A small contrastive audio-text model, trained from scratch: encoder activation swiglu.
Rows from block 2 of the audio encoder, named by matrix and row number. Rows with one number belong to one neuron. Each number is 200 + 30 x the weight over its row's rms, rounded and kept within 0 to 999. All counts start at 0. After the name is the row's rms in percent of the matrix's.
# gate: MLP gate (encoder.blocks.2.mlp.gate.weight, 768x192), inputs 0-63
# fc1: MLP up (encoder.blocks.2.mlp.fc1.weight, 768x192), inputs 0-63
# fc2: MLP down (encoder.blocks.2.mlp.fc2.weight, 192x768, transposed), outputs 0-63
gate.0,091,162,245,194,219,181,119,270,220,181,169,211,181,201,203,230,180,204,206,159,232,185,250,210,239,202,194,223,211,217,181,155,207,254,180,240,208,231,216,208,190,188,148,213,153,238,178,249,210,219,217,215,218,224,181,182,213,234,200,244,200,253,242,233,249
fc1.0,102,209,170,207,202,172,238,171,161,237,162,144,188,164,186,251,196,226,150,194,171,267,206,224,171,188,202,199,207,192,205,241,173,207,206,158,269,240,195,203,209,240,238,186,134,208,170,194,243,192,164,191,207,200,194,215,200,254,198,193,187,219,216,195,176
fc2.0,108,199,228,178,193,209,218,236,141,157,235,224,267,189,241,180,250,192,195,254,247,205,192,204,189,224,217,153,216,232,229,201,210,189,224,218,220,205,183,210,226,169,217,183,144,185,215,222,209,189,185,214,170,213,151,180,176,210,244,222,219,184,216,155,181
gate.2,093,239,174,206,177,215,137,188,211,213,212,159,255,177,185,237,197,133,201,166,183,174,232,190,189,181,276,203,159,229,191,218,192,204,172,196,171,202,277,182,154,160,154,183,139,222,212,203,188,216,165,198,195,205,166,215,206,196,259,200,166,239,224,191,180
fc1.2,090,178,218,250,210,143,241,185,175,157,170,188,158,243,179,222,159,222,186,238,215,228,212,228,194,184,131,212,181,191,188,259,173,189,204,210,249,177,219,208,183,237,216,210,201,193,217,148,191,204,153,123,202,193,187,177,166,214,207,226,205,213,194,201,189
fc2.2,094,165,181,187,150,177,157,204,133,156,226,201,179,204,216,183,272,176,127,212,162,202,193,214,175,249,158,175,246,166,201,175,235,255,204,231,198,162,208,239,216,190,194,213,184,215,203,191,190,197,164,228,194,149,213,217,226,171,197,193,217,211,198,213,200
gate.3,105,197,145,164,196,203,186,198,190,202,201,237,237,213,212,233,143,211,223,194,185,174,174,190,154,187,166,185,177,187,185,187,158,190,184,171,189,220,148,297,210,223,152,173,176,185,232,216,227,210,221,213,197,201,202,233,203,198,205,244,211,207,267,231,164
fc1.3,119,244,205,195,177,221,143,224,238,221,216,216,222,226,224,285,175,196,188,165,185,163,239,207,194,173,168,244,200,176,156,178,235,233,212,182,236,214,233,236,159,224,220,179,207,228,220,194,142,181,153,183,230,217,244,226,250,238,187,212,182,206,225,213,191
fc2.3,125,230,165,162,207,213,291,221,170,148,196,231,248,190,218,195,161,163,217,199,224,206,193,167,204,254,267,194,174,224,173,242,210,161,202,201,241,188,221,184,224,203,191,172,166,197,199,235,184,245,228,153,192,220,185,151,242,231,191,199,210,169,188,225,159
gate.4,100,225,127,173,287,218,234,186,225,207,189,230,208,169,164,166,244,254,180,188,189,187,149,220,215,234,204,214,188,240,260,221,175,230,174,217,211,225,198,185,230,164,212,176,162,193,202,181,204,181,178,186,164,200,237,178,226,250,169,241,221,219,169,149,243
fc1.4,104,203,171,172,221,166,195,227,232,189,209,188,174,205,191,189,218,209,217,263,231,167,203,257,202,255,230,155,179,193,236,232,195,199,157,239,228,213,222,174,188,175,194,180,206,171,188,204,186,184,218,165,214,165,260,187,200,209,221,204,254,200,186,171,186
fc2.4,113,245,234,202,172,152,226,237,211,234,197,214,224,154,170,166,212,258,210,219,190,232,192,229,187,173,226,217,186,217,234,179,189,253,207,215,220,226,235,214,227,231,216,153,231,192,176,231,131,153,198,175,162,208,233,244,186,262,183,247,212,223,217,208,238
gate.5,097,197,127,216,156,168,176,182,227,150,210,177,174,229,221,221,171,223,175,214,189,252,252,192,138,176,212,231,227,197,204,232,198,233,198,231,228,173,214,223,189,207,168,197,202,144,258,178,226,222,193,142,208,191,242,241,221,193,189,163,192,233,248,175,201
fc1.5,105,240,204,188,200,167,226,158,200,172,193,209,241,209,131,228,204,231,260,182,207,211,144,172,234,207,185,232,175,214,200,175,261,203,231,158,186,198,261,190,272,215,226,160,200,269,180,186,245,207,193,222,177,204,160,240,205,235,216,231,195,201,218,156,201
fc2.5,095,189,234,240,188,203,218,190,192,252,183,163,229,219,218,251,201,205,216,231,150,202,142,186,218,137,236,187,220,195,231,169,204,227,162,140,173,200,256,163,170,225,251,187,213,195,173,156,199,185,213,186,215,155,180,193,173,223,198,196,207,191,161,231,182
gate.6,109,165,195,217,225,212,208,204,242,260,251,156,220,217,221,195,167,234,217,211,188,258,194,237,205,196,203,221,178,175,154,197,178,219,199,208,128,204,247,210,225,220,137,222,220,232,233,225,184,218,122,195,215,137,203,212,214,225,174,173,206,193,228,169,185
fc1.6,094,235,201,220,199,185,171,163,206,217,181,194,235,216,174,160,217,245,228,245,288,192,165,243,184,218,152,212,170,262,215,225,156,241,161,207,235,178,199,175,249,196,224,181,257,209,206,230,187,205,227,173,170,161,133,189,184,122,208,234,212,202,157,200,224
fc2.6,090,137,196,225,172,249,209,209,208,231,263,198,182,210,212,183,203,230,150,165,239,199,205,243,190,261,168,194,234,229,214,217,181,242,230,200,170,186,201,201,219,253,227,211,241,218,246,195,198,168,184,244,200,186,171,158,237,206,173,194,148,203,220,199,245
gate.7,097,150,220,228,204,201,200,180,243,217,280,207,182,167,163,230,226,211,193,137,190,190,192,230,134,219,183,168,257,167,187,196,178,188,159,205,167,204,240,187,207,207,164,204,190,191,187,243,185,197,152,195,179,178,192,154,145,219,239,210,230,167,191,198,234
fc1.7,093,175,235,161,180,194,136,167,131,161,187,244,188,188,228,195,171,215,186,181,153,233,206,177,174,282,105,204,185,223,141,163,232,215,173,211,165,173,222,230,159,183,184,231,217,203,202,237,228,230,200,203,209,217,222,214,221,168,162,212,186,193,155,195,170
fc2.7,090,197,191,164,226,230,218,203,243,189,255,187,114,224,213,201,147,254,211,120,243,162,209,252,194,174,135,179,155,236,187,216,249,221,194,188,189,255,174,236,200,214,252,214,143,205,167,219,234,170,186,148,260,220,234,199,228,195,234,198,224,133,192,200,166
gate.8,102,214,218,174,220,177,171,228,178,150,235,228,249,176,195,242,231,228,240,186,260,223,193,212,187,203,154,237,238,189,196,224,189,212,199,194,221,221,246,196,169,200,130,173,193,267,242,251,186,188,198,192,268,165,214,200,176,237,194,240,221,196,229,184,208
fc1.8,098,205,186,183,253,200,235,208,186,187,206,189,267,254,238,228,218,229,264,140,231,197,218,193,202,198,199,158,209,203,199,230,231,150,175,225,191,227,169,219,178,185,210,182,188,213,206,257,176,237,206,143,180,223,200,242,197,204,201,157,206,221,209,178,183
fc2.8,103,165,193,182,128,200,218,265,212,189,161,190,205,222,189,182,222,179,178,195,212,230,150,220,193,205,171,205,184,224,206,134,200,193,258,226,242,225,227,242,156,249,171,152,209,211,195,171,272,215,184,158,235,241,160,164,191,221,180,187,248,180,247,186,166
gate.9,113,189,204,179,226,157,215,106,187,166,172,184,189,246,218,254,170,166,207,219,157,141,226,205,195,203,169,206,203,246,145,242,192,171,200,204,209,265,244,176,183,199,164,223,208,227,174,218,229,192,194,200,196,239,154,196,182,130,212,175,165,189,184,208,195
fc1.9,106,183,165,229,228,176,250,230,220,193,164,207,190,240,237,229,197,204,182,219,184,244,203,135,187,193,214,281,181,149,242,270,223,234,209,204,179,215,189,209,185,214,223,152,176,171,204,211,166,208,201,195,204,218,188,218,210,217,223,216,205,207,232,231,169
fc2.9,116,181,241,220,214,250,182,201,108,230,223,234,167,168,193,248,201,230,246,202,226,160,193,200,239,230,173,229,229,227,229,185,221,209,247,179,175,199,168,131,213,185,139,188,225,228,199,216,157,174,195,236,209,240,219,194,244,154,178,188,249,216,160,203,181
gate.10,097,232,213,176,179,199,155,160,193,183,188,199,242,207,218,262,159,177,136,214,164,189,180,212,201,220,175,188,194,171,217,200,234,177,203,212,255,204,255,161,152,176,239,176,201,172,179,218,213,193,226,217,200,182,168,255,177,200,217,210,185,166,188,210,209
fc1.10,092,237,214,225,131,201,232,193,235,230,170,165,220,199,233,196,195,179,194,210,227,136,134,229,205,219,210,140,197,162,189,176,190,203,238,136,166,204,183,204,172,188,235,183,223,209,222,198,181,198,240,160,151,222,168,205,173,201,208,200,181,187,206,238,190
fc2.10,084,160,214,251,229,167,236,234,240,249,161,187,172,216,195,168,246,224,220,212,164,233,179,186,242,224,215,173,243,195,132,176,161,201,182,212,158,232,199,188,239,222,155,218,232,178,190,212,207,213,204,222,201,208,236,228,204,215,243,216,222,222,165,181,182
gate.11,104,166,230,204,239,233,145,193,213,240,190,196,194,183,239,235,206,187,191,160,198,179,252,215,212,222,252,200,203,155,209,177,211,217,209,222,206,189,192,155,237,210,233,217,198,207,213,163,215,230,128,175,237,202,262,273,226,157,172,195,200,200,249,171,180
fc1.11,098,195,189,244,214,207,183,158,251,196,212,212,207,213,252,226,156,200,213,127,229,180,189,193,245,216,254,180,200,195,197,203,204,143,152,229,187,183,218,198,203,222,174,217,206,129,220,198,193,191,217,180,201,194,147,235,256,216,185,194,200,181,155,191,186
fc2.11,099,174,145,221,188,198,173,217,223,179,178,261,228,210,235,204,224,159,162,156,216,229,202,235,150,189,203,173,185,247,178,230,172,207,184,208,204,222,190,166,198,224,157,194,250,215,232,202,190,186,223,183,215,191,152,198,229,242,198,203,213,218,150,238,188
gate.12,100,230,235,261,218,184,172,238,185,205,192,230,243,218,160,206,213,152,198,260,161,210,196,219,198,230,183,233,185,247,217,145,175,235,223,204,216,266,227,202,142,234,165,238,210,177,226,213,241,196,213,202,205,172,187,214,213,213,208,178,155,210,170,199,172
fc1.12,108,214,177,198,183,210,197,201,235,173,204,248,158,199,189,172,228,169,182,191,218,195,219,156,290,227,199,187,228,175,196,206,201,203,239,165,168,213,208,182,203,197,254,170,175,249,199,178,266,184,182,190,233,193,155,183,198,213,225,184,240,177,264,201,237
fc2.12,112,183,219,214,167,182,173,161,210,227,225,203,228,169,205,196,167,142,247,216,173,200,205,150,181,179,240,244,257,193,211,169,250,213,191,173,181,170,216,191,188,247,186,206,160,194,218,210,173,216,240,178,180,252,176,235,180,165,211,182,220,159,190,224,213
gate.13,099,246,204,194,177,269,209,206,221,251,231,138,193,188,224,191,204,212,192,204,206,184,225,227,260,194,240,169,240,202,201,186,211,164,220,213,214,218,213,186,238,163,228,179,255,214,223,212,186,194,239,212,205,195,194,154,233,172,188,196,214,248,244,182,230
fc1.13,092,172,212,302,158,175,269,175,130,146,243,191,258,176,186,225,169,187,185,242,207,214,147,191,165,172,208,249,192,157,188,169,137,234,207,151,237,233,170,231,201,237,207,157,204,184,177,176,211,179,215,170,148,164,143,212,202,180,230,190,199,233,184,170,180
fc2.13,084,169,187,222,242,242,160,185,222,262,231,161,218,201,212,171,148,230,165,192,140,205,220,213,213,217,239,244,210,161,187,177,208,236,213,218,244,219,206,185,185,203,271,182,210,208,197,223,196,246,219,185,168,183,234,202,212,210,182,164,182,259,203,204,255
gate.14,097,255,198,200,194,178,195,188,168,221,262,224,178,130,259,200,203,187,197,195,183,225,184,227,260,170,175,228,264,112,253,254,179,185,174,183,154,211,178,180,254,176,262,162,234,167,205,220,208,244,199,157,193,214,189,213,189,204,225,217,223,163,211,189,188
fc1.14,089,201,166,237,195,243,192,223,133,233,190,193,218,190,192,198,203,177,183,239,172,170,163,179,200,182,223,200,177,196,188,221,235,217,196,198,207,205,191,172,191,201,226,156,184,203,243,238,191,271,225,169,217,289,171,176,207,233,184,166,208,193,174,213,201
fc2.14,098,157,206,201,259,166,189,154,201,223,210,165,200,278,192,205,159,171,188,185,195,207,201,177,180,182,205,202,212,250,218,202,207,225,209,161,190,203,209,163,226,158,198,199,225,168,177,227,165,188,217,210,194,157,183,177,212,206,199,245,178,210,199,173,200
gate.15,104,172,199,175,210,214,142,225,259,172,227,212,172,258,177,192,175,216,225,140,221,159,209,164,216,240,175,232,177,179,174,183,221,190,179,142,178,212,198,168,189,170,234,202,244,168,170,258,200,213,242,153,216,143,209,151,202,250,186,213,206,208,210,170,215
fc1.15,111,193,140,195,197,153,288,206,182,209,240,224,252,184,192,186,226,206,193,193,191,247,160,242,176,206,236,187,208,147,246,226,235,182,257,212,242,217,181,193,229,231,171,226,196,221,198,179,243,200,211,221,174,205,160,194,191,222,221,251,225,190,168,207,196
fc2.15,120,179,219,235,192,195,234,188,160,163,237,185,217,178,229,178,233,201,206,258,200,189,218,231,166,182,235,151,222,225,211,206,200,178,217,215,222,228,202,183,225,231,203,173,194,226,235,193,200,211,242,156,166,204,175,189,169,182,237,196,237,190,195,188,192
gate.16,106,204,209,264,250,208,195,168,159,255,189,175,163,220,264,227,153,236,200,204,163,201,201,245,165,207,195,215,170,217,206,175,180,184,223,224,213,166,216,215,196,174,133,194,212,228,212,250,168,178,226,207,177,184,257,222,225,223,213,181,162,216,154,135,173
fc1.16,097,229,192,198,136,152,246,186,223,167,232,190,157,190,195,180,278,208,215,145,169,226,136,197,231,197,216,181,201,147,166,247,277,163,218,196,120,215,222,235,138,175,204,176,225,214,215,266,229,209,192,246,214,248,137,227,195,158,226,176,219,164,234,156,217
fc2.16,102,182,230,201,157,184,193,202,184,237,179,197,155,188,209,210,165,130,272,202,137,170,166,150,210,171,188,202,215,180,212,162,208,229,187,165,182,230,198,163,147,226,161,230,198,203,234,196,192,217,195,178,174,218,168,202,143,166,184,164,238,180,217,246,271